A small image embedding model, trained from scratch.
Model: 13.4M parameters, 64-pixel images, activation swiglu, moe top_k, layers 8.
Data: trained on dead-leaves pictures: piles of overlapping shapes, 72500 training examples, 3.2 epochs.
Rows from block 5 of a small image embedding model, named by matrix and row number. Rows with one number within an expert belong to one neuron, the router's apart. Each number is 500 + 40 x the weight over its row's rms, rounded and kept within 0 to 999. All counts start at 0. Numbers have three digits each.
Before each expert's rows are labels from the 100 images, of 14976, where the router gives the expert most weight on average: "strongest on" is what is common among them; "patch colour" is the nearest of a few named colours to the mean colour under the peak. Only what is clearly more common there than usual is listed. The data: dead-leaves pictures: piles of overlapping shapes. In brackets: how many of the 100.
# router: router (model.blocks.5.mlp.router.weight, 16x320, trained with AdamW), inputs 214-319
# gate: expert gate (model.blocks.5.mlp.gate, 16x80x320), inputs 214-319
# up: expert up (model.blocks.5.mlp.up, 16x80x320), inputs 214-319
# down: expert down (model.blocks.5.mlp.down, 16x320x80, transposed), outputs 214-319

# expert 12
strongest on: large pieces (100); pastel (54)
patch colour: white (50)
router.12:566572482488482442443567567540506625485538439475519501536493458415592463495525587486508492562586521505520499507492522559507507579462443485544458534535511509496466483456548498505488456449504510501465554507560555466502520546498503532460480545506557519513488453488479500501521484509530464494477511467504529413541557497546
gate.1:505581473497500471510500632502497646485505339498500501501450488503653502503500486500482432500724500498437500515490500451507500502501677487496484484500523495498502497495715502500485500491499444503505760500503494497505605500503499503499505502500517490501501508481456491500499521500506459508541462500484510511500499505500
up.1:501500478497500495502500501501497581447508320466500500500405500502670504503500495498489440487747500504483493501491500419500496497500630488497493483500504497500504494484682500500476500482498457499528643491502483497500536500503522501499507503500502492505500500484468493500486500512503445502538442500497502522500500500500
down.1:498498565505509499501422499496500499496500522500524578490509511562467501481440486503499530491431499500498494463527494468496500554498504502503490503500557508461479492528487460500497476553500603493500473471486511527583500502486505489499502484507468494505499544554507511516456524534499593481453568547500501326505571487486
gate.7:493483414495498502500516561502482497483510480504500501505477417477497488514496489504485519500439507500501503502500500496502501554506498500502492503498500493429498500500356499526542500490521499498500507533492506503493512500513506503502506510504500521502503559521496481523494462495503485495493512305492518567502506517506
up.7:497601492496499500499499504507495474492521502495491501500498453499632500508506509500500495513514502506392508499505500493500500526502499500501502507505484500519500491460735500502498568500500566485500508539525510552511501497511493513497513500505492499500502494502467496500608491487500627498500455465470495484501507508500
down.7:443511498493490503500500501503488542520456478476449535483510502464490500492502506500388500494476500502498594499498343515496500505467568494500452504532502504495496495521494485542587483498493543493500469500510482470500497499543453502500506500500581534501492486493485502506509295498509505516498638539501483543502505489499
gate.13:502538527476499476504502503495520676510495522469496466500509495364670489496500513513507506485696462501501424496501501493495506626491508500493468500490477500487500512510603504477509520501501490496495562492512581503513499514467521499507526478500501495488500524490501499501532551511499527542497503477492501519500505441470
up.13:500487475516501528499500493559496396487501484504503522496498541566352506531503492499489488499178515498500553500500494505502492411500473500505531500501524504529500489498377492504487500499497509510507421502485437496492500490528499501493477505500500521505500448505502503499412495497500495478501489512510499498500498539529
down.13:465500468501500511495500512467499511465501501510496529497496520562520500472512541499495499446494503506518502499505443506502491566507490482498500491499504493508509500502480496569883505500508488508498478500446482514489494504507504502497504507548601500500499554504501505497515293506492466500503663524501508596507499500482
gate.14:500500500500500500500500500500500502500500500500500500500500500500500500500500500500500500500500500500500500500500500500500500500500500500500500500500500500500500500500500500500500605500500500500500500500500499500500500500500500500500500500500500500500500500500499500500500500500500500500500500501500500500500500500500
up.14:500500500500500501500500500500500500500500500500500500500500500500499500500500500500500500500500500500500500500500500500500500500500500500500500500500500500500500500499499500500500430500500500500500500500500501500500500500500500500500500500500500500500500500500501500500500500500500500500500500500500500500500500500500
down.14:500500500500500500500500500500500486500500500500500500500500500501500500500500500500500500500500500500500500500500500500500500500500500500500500500500500500500500500500500500500500500500500500500500500500500500500500500500500500500500500500500500500500402500500500500500500507500500500500500500501500500497500500500500
gate.16:497507368496491494509519439526500587492642508492497469497492569502503495528600493508496501498503504501490512500502500489493504482514495498509509531500497500496499484490452499512511508497500391555499496501497481565498504512501508495500519501501497494523503516507496498441499485544502493500500235507382495548503514505500
up.16:502500533505557517496463633500494381505410500499499531500528431515506506482404499497502489503402495496511490479500499509500500528488517500496488473499530507542503510476489500495462502502499565473505544503452493444499503474480488506497476500500476509478499485641494504602500503481489533509505636496612502498496201497489
down.16:709500494500500566499501491500501336377501498500505480503500503499474499500416506501496492546505495502500504505500499499500445499504506500500461499493501496497498499500494500501462507501500542507498491501453503500498501500495519525593498484500449506514500607498446501499500527525463504499500501539495500601500499498522
gate.19:500500500500500500500500500500500500500500500500500500500500500500500500500500500500500500500500500500500500500500500500500500500500500500645500197500500500500500500500500500500500416500500500500737500500500500500500500500500500500500500500500500500500500500500500500500500500500500500500500500500500500500500500500500
up.19:500500500500500501500500500500500500500500500500500500500500500498500500500500500500500500500500500500500500500500500500500500500500500500759500500500500500500500500500500500500499182500500500500525500500226500500500500500500500500500500500500500500500500501500499500500500500500500501500500500500500500500500500500500
down.19:500500500500500500500500500500500500500500500500500500500500337448500500500500500500500500500500500500500500461500500500500500855500500500500500500500500500500500500500500500500500500500500500500500500500500500500500500500500500500500500500500500500500500500500500500500500500500500500500500500500500500500500500500500
gate.25:490512554500499497499502485498507577504329512526500489500428506509498500499498500500500348495475332500498487500494500550500502502500458500493547500496500518500503503500501500510476412499499493481500500490501496499523502500307504534499501501489316500504498249607530503504501498500500504501505498524501501473498509500499
up.25:490526596500500483499499500498498592521356500532500495500505504498544500501497492500395486500447379500500487500500500548500500501500378502500527500491500507501503499498502500507488479500500498500500503480501484499534501500333500501498501501500492500501500353662528532503496490500503499501500500594501505481499499498500
down.25:500409509500516499500501485500500578497500497500500444500545500537390499503549488501502485500544470500529556500500500508500477615500546501506580500500468502499499500479502500500479498500500499680500503499493485495507490491494500501499497501500500365494500471499503500505500500506502462499500436500536492372507500500507
gate.36:500571500500500500500500500500500500794500500500500500500500500500545500500500500500500500500600500500500500509500500500500500500500500500500500500500500500500500500500500500500500500500500500500500500500500500333500500500500500500500500500500500517500500500500456500500500413500500500500500500500500500500500500500500
up.36:500500500500500500500500500500500500500500500500500500500500500500575500500500473500500500500500500500500500500500500500500500500500500500500500500500500500500500500500500500500500492500500500500500500500500500500500500500466500500500500500500500500500500500500500500500500500500500500500500500500500500500500500500500
down.36:500500500500500500500500474500500500500597097500500500500500500500417500500539500500500500500500500500500500500500500500500500500500500500500500500500500500500500500572500500500500500500500500500500500500500500500500500500500515500500500500500500500500500500500500500500500500500500500500500500284333500500500500500500
gate.47:501483491500472284500501502501500489456500464500500462500473317505500500500587500500500496502514478500500474473500500535500443500500545500557491511499496494508499499507500500500491501500500517519522508499498497492507401503498549500500499504500489497500500462499445500499500434500505500500501501500497501545500498500499
up.47:504478485499497277500500505502502494465500473498490482494484482511510500500694499500500500504501496508500460491500500592494488501499528451503493556499486503503499496499498500499479505500538622504500494500512497484500458504504554500500436500501494496513500297499468501517500456514500485500501502499485502551500494503500
down.47:491497497494475622503500550502497575486500553499501491495508497539469497583455485492538475505444497506498500504500500527500498589501500492502342505504472499535554499447583359501423525500500527535499503501502464481511503497491498501479498500507493500547503536498521500506502465577501540500503492483506496345500500482489

# expert 0
strongest on: mixed sizes (87); earthy (49)
patch colour: green (35)
router.0:467546447465467531545518500567477468556513484417529495557509411518529478577536481528489558527467514462485431534492455547540493471490509459518479525524431450566522571453510531491442552452552480499449511583506486540508539567544552495476489454540527487432512446430485476494579434479559509545445480453458545581440514563474
gate.4:498501499500499500500500499500500503499500497500500500500500511498500500501386500500500497500499500500500500500500500499500500500500500500494501499500500500500501500506492500503500504500500501000501407500499495500502500500500500500500500500500500500498500500496500500311499507502500500500500500502500500536500500500500
up.4:500499500500500500500500500500500499500500500501500500500500500500500500500500500500500500500501500500500500500500500500500500500500500500500500500500500500500500500500501500500500504500500500500500498500500500500496500500500500500500500500500500500500500500500500500500500500500500500500413500500500500500500500500500
down.4:508500500500500502373507500500500488499500521500500500500500500502502500676502500500500462503501500501499501500500500492500500500500500500501500501591500500803500500507504500500508500500500500500500498500501501500500499500500503500499500500484500500500500500425498500500501508500500500500500500500500500500500500500500
gate.5:500500500500500500500500500500500500500500500500500500500500500500500500500500500500500500500500500500500500500500500500500500500500500500500500500500500500500500500500500500500500000500500500500500500503500500500500500500500500500500500500500500500500500500500500500500500500500500500500500500500500500500500500500500
up.5:500500500500500500500500500500500500500500500500500500500500500500500633500500500500500500500500500500500500500500500500500500500500500500500500500500500500540999500500500500500500500500500500500500500500500546500500500500500500500500500500500500500500500500500500500500500500500500500500500500500500500500500500500500
down.5:500500500500500500500500500500500500500500500500500500500500500500500500500500500500500500500500500500500500448500500500500500500500500500500500500500500500500500500500500500497500500500500500928500500500500500500500500500500500500500500500500500500500500500500500500500500500500500500500500500500500500500500500500500
gate.11:501500539500501499232499495500502496501500561500501502500498509501496514500500500500500501500500500497500500500500500502500500497500500500549501500500501500506500501500501500499526520500500478500500499500500500500500499498500500500500500500500500501500500498500446500500502500498500500500499500604500500500500500878501
up.11:500501509500500500500500500552500664500500500499500500500501462499501419500500501500500500500500500500500500500500515514500500500500500500499501500535500500500501500500498500499500420500500500526500501500500500500501500500500514500500500500500500500500500499500498500500500501500500500500500386500500500500500500266500
down.11:500500500500729579500500500500500438500500564500500500500654500500500500500500500500500500540500500500266500495500500500505437500517500500500500500484500500500500500528529513500502501500500500500500500500500500500500500500494500500500500500519500500500500544500500500500500500489500500500500500500500500500500500500500
gate.15:500393492500500499501500496494501351504499496497501500501500500458500513523564500499500489500497500500500672500500590502500497500500497500536500500500500500498543500503476500566500515504500500498500501500456500553500500500498500500502500500500500477500500504500520500491500496516500501496500577497436500500501500502500
up.15:500500500500500480500500861500500501501500500500500500500500500501500499500519500500500469500498500500500500500500500500500500500500509500500500499500500500500504500500498500514500523500500500500500668500499500500500500500500500500500500445500500500500500488500499500500500414501500500500500500500500500613500500500500
down.15:500500543581500491500500554500500501500552500500500500500500500500543500500500434500500500492489500464500568500297500500500500500500500500500485500500500500451500500494501500500497465500500519500500572500500500500513500500618500500500500500500500500500497376500500500500500299389500501500500500500500500500500500500500
gate.19:500500496500500496500500500500500495500500501500500501501500500505500500499500500500500500500514500500500499500500502499500509500500500500500500500500500500500500500500503500500501500500500500499500500500499500500500499499498500500501500500500500500500500498500500500500501503500500500500500500500500500500500500500501
up.19:500500502500500492500500498499505499500500501499500500500501507518500500500500500501500504500503500478500492500500502500500500495500500500500500500499500500501500500518499500501500486500500499501501499498497500500500499500495501500500500500500500493500500499500498500500500507501499501500501500500500500556500503498501
down.19:500503501500500641500500500502500501468500500500500500500500501496500500500500501500500498500509500500500745500500502502500500498500500500500502500500500500501500501500499500501499500500500493500500508504500498500497500501500561500500501500500500500501500500500500500436500484498500499500500500501498500499500500500500
gate.30:500655500500500500500500500500500500500500500500500500500500500500500500500500500500507500500500500500569500500500500500500500500500500500500500500500500500500500500500500500500500500500500500500500500500500500500500500500500500500500500500500500500500500500500500500500500500500500500500500500500500500500500500500500
up.30:500500500500500500500500500500500500500500500500500500500500500500500500500500500500500500500500500500500500508500500500500500500500500500500500500500500500500500500500500500500500500500500500497500500500500500500500500500500500500500500500500500500500500500500500500500500500395500500500500500500500500500500500500500
down.30:500500500500500500500500500500500500500500528500500500500500500500500500500500500500500500500500500500500500520500500500500500500500574500500500500500623500500500500500500375500500500500500500504500500500500500500500500500500500500500500500500500500500500500227500500500500500500500500500500500500500500500500500500500
gate.34:499424373493500546525532528350500513201512504511500501499499470394414491515499518499484503502447500501455340500498425500500500503500492501491471500537482559492525500501494419495500403500503515504502498501511501505502503500724500500506493500500486500500500494595542500491500490564498503499497412500497500482500504513490
up.34:498547513500500500498500499642500494498500482500500500500499504625580502501500500500501498500626500500505667500500562500500500498500501500500520500499501490524460500500410500509500609500500498504560502499500500499499500500259500493500501500500526500500500500500471500502496561501500483501539509500513685511500498500500
down.34:499723500500500460500500501498393501500450499500500493500500406500500500561499500500501489502250500495500502500500506500500500510470500500500499500500490500495502500492500500501500475500500509542500495500500493500516500503540555500560415500500587499503500500500501500721533504618500500501500500499499499417500482454500
gate.39:502500421508497500502501480534499603521470537513500502508503486632491413464413408515489518522492505501577476506501513498500499517543256487499499497498492445517512498510501500530469446493495418497525560505580480484517499523554504519414583500499610500439488493497485489492527516500502481500511503336504501410501498499488
up.39:493500506519501497470499497421501517474500457501500500500498525412504507520500511500502437500556499500425499500499477502500500500500647529500503473500511579487532501500498500467506617511500585499500498492446505500501500453499480500575396501500380500612499523511501501500500500501498500500491499605478500685500498501500
down.39:500479540500490530500500499500471527495500627500500531501448498559488500433519500501498486527502456505498495487524612500424507496499519505479517520500546532543497496532489499476158478501493487498497500496487502505480538472480743500498500500501521498499500589539503500501502500470505530529506507517497486457500486501490
gate.47:637500500429309501419500603504501502505500499500500500500500500499501500500500500500500500395496500500500500500500637501500500499477500500500537500500667500500500500467500500501500499341500500500500541500535500500500500443500500500500500500500499484500500500500500500500500500500500500500500500500500500499500500500500
up.47:500495368500500496500497492500500474505500500500500500500504500460500499500500513500500398500575359500500500500500500498500501502500500500501500500500500500497500500500520500499500502500500500501500517500500501500500499500500344500500500500500500498500500500500500500500500514500500503502500499500500500500500500498453
down.47:500500500500500501500500498500500500586500500466500501500500500500500500500500500500500500500467500500500500522500499499500500501500280500500511500500519500497500500525500500500500498500500501500524501500365500500555459500500613500442500500500500500500500500500594500500500559500500500540500653535500500499500501500500

# expert 4
strongest on: grey (93)
patch colour: grey (71)
router.4:513507551522429479531533448534494492536473528479478415604563428504511533527501480520464428524503454507511438471455504534538518454533527433493600492531467444508535560460511520569465567494544500480477554495455482482503437512501572488461504525468514446491539493452538511491494423556508543513465518482516550529510416511460
gate.6:500500500500500500500502500500500511492500494500500500500500500492505500500500500500500500500504500500500500500500500500500500500500500500500613500500500499500499500501509500500500501500501434500500503500500500500500502501501500500500500500500500500500500500500500500500500500500500499337500500500500500492500491500499
up.6:500500500500500500500500500500500501500500500500500500500500500500500500500500500500500500500501500500500500500500500500500500500500500500500500500500500500500500500500501500500500500500500456500500500500500500500500500500500500500500500500500500500500500500500538500500500500500500500417500500500500500500500500500500
down.6:342500500500500448500500500500500498500500500500445500500500500501500500500503500500500500500500500500500500500500500500500500500500500500500522500428567500500500495500500500500518651500500500453500457500500500500500500500500500500500500500500517499500500464500471500500500500500500500500500500500500500509500500500500
gate.22:500500500501502493500499500499456496500500502500500500500499497499499500501500499500596500500493500500500500500500500499500500497500496500501674498500502500501501428502500500500501498499500502500500487497499499500501500499500501486500500500499550501834504500502501502497500503500497500499500569502500499499500500500501
up.22:646501500501500500500500501499459491499500500500500500500500501502560502500499500500500501500497500500500499500501500500500498502500499500499643500500500500501500486499498500500500498500500503500500500500500500500500500500500501500500500500500564501648500500501500501500500506500499501500501556501500500636500500499497
down.22:500500500500500500500500500500500498500500500500500500500500500500500500500500500500500500500500500500500500500500500500500500749500500508500500500500500500500500547500500500500500500500500500562500481500500500500556500263500500500500500500500500500500500500500500500500500500500500442500500500258500500500500500500500
gate.31:500500500500500500500500500500500500500500500500500500500500500500500500500500500500500500500500500500500500500500500500500500500500500500500500500500500500500500500500500500500500500500500500500500500500500500500500500500500500500500500500500500500500500500500500500500500500500500500500500500500500500500500500500500
up.31:500500500500500500500500500500500500500500526500500500500500641500500500500500500500500500500335500500500500500500550500500500500360500500500500500500500500500500499500502500500500500500500500500500500500500499500500500499500500500500500500500500500500500500500500500500500499500500500500500500502500500499500500500500
down.31:500500502500500500500500500500500500500500500500500500500500500500500500500500500500536500500500500500500500500500500500500500500500500500500501500500500500501500500500500500500494498500500500500500499500500500500500500500500500500500500500500500500500500500500500500500500924500500500500500500500500500500500500500812
gate.38:497504500500500497500500487500500539501500500500500500500500500497504500500500500500501500500492500500500547500500500499500500499499500500500618502500499500505502519479458499500495504500500502819500537499499500500499499503500502500499500500500500500500500500501501500500501512500500500500499500643500575503500499500495
up.38:501500498500500501500500541500500461498500502499500500500500500502499500500500519500499500500501555500500499500500500500500500500500501500500499500500500500500500499500500500500501499500500500500432500500500500498500500499500500500500500500500500500500500500500500500500500454500500500497500500500500500500500500500501
down.38:500500500500500499500500500500500306500500500500500500500531276500500500500501500500501500500499500500500502500500500500500500499500672500500499500498500500500500500500500500500500627505500500500602500500500559500500500500500500500500500500500516500500500499500500500500500888500500501500500500497500499506500500500500
gate.45:879502499500515501500500500500540500500500310499500500500496502500500500500500500500500500500493500500500500500500500500470500496500645500500500500500500499501500500500170500500526501500495500500500500500500500500500500500500436500500500500500554493500500500500499500500494500500500513500500532499510500476500500500508
up.45:504502500499500500500500500520500506500500604496500500500502500431503500500501500500477499500507500500500563500500500469500500495477505500640500500500500500460500500500504500500500705500500659500500477500457500478499505500500500500479500500500502498500500245500526561500500323495500548500500500494450393624500500500500
down.45:499499498434500504500500500499500689500500527500500565500499586512498503517500498498531500501496511477433543499499498500500497525501489497500330500500497493461500535499498500504441500500500500792503518499500498518528498500500497452453499500500429500505503560500545500500500490500501492500501494505498501590500500500439
gate.62:500500500500500500500500500500607498500500500500500500500500500501500500500500497500482192500906500500500500500500500500500500500500629500500500500500500500500500500500548500500500501500500518500500500500500500500500500500500500500500500133500500500500500500500500500500500500500500500500500500500500500500500500500500
up.62:500501494500500500500500499500499489501499508497500499500500500507502500500502501499500455500999500500500499500500500497500500497500651500500500500500501500501499500500496500500500426500500500500500499500496501500497499500498500500501500412500500506500500500497500500500500494500501502500500500500500500503500500501500
down.62:500500503500500498500714499500301502500500499500500500500500500496500500500499500500500500500501500444500500500500501500500500500500680500500501500530500500498500500500499500500499500500500500500500500500500501500500500500500499500500500644451500500500500439500500500500500500500500500500500500499500500859500500500500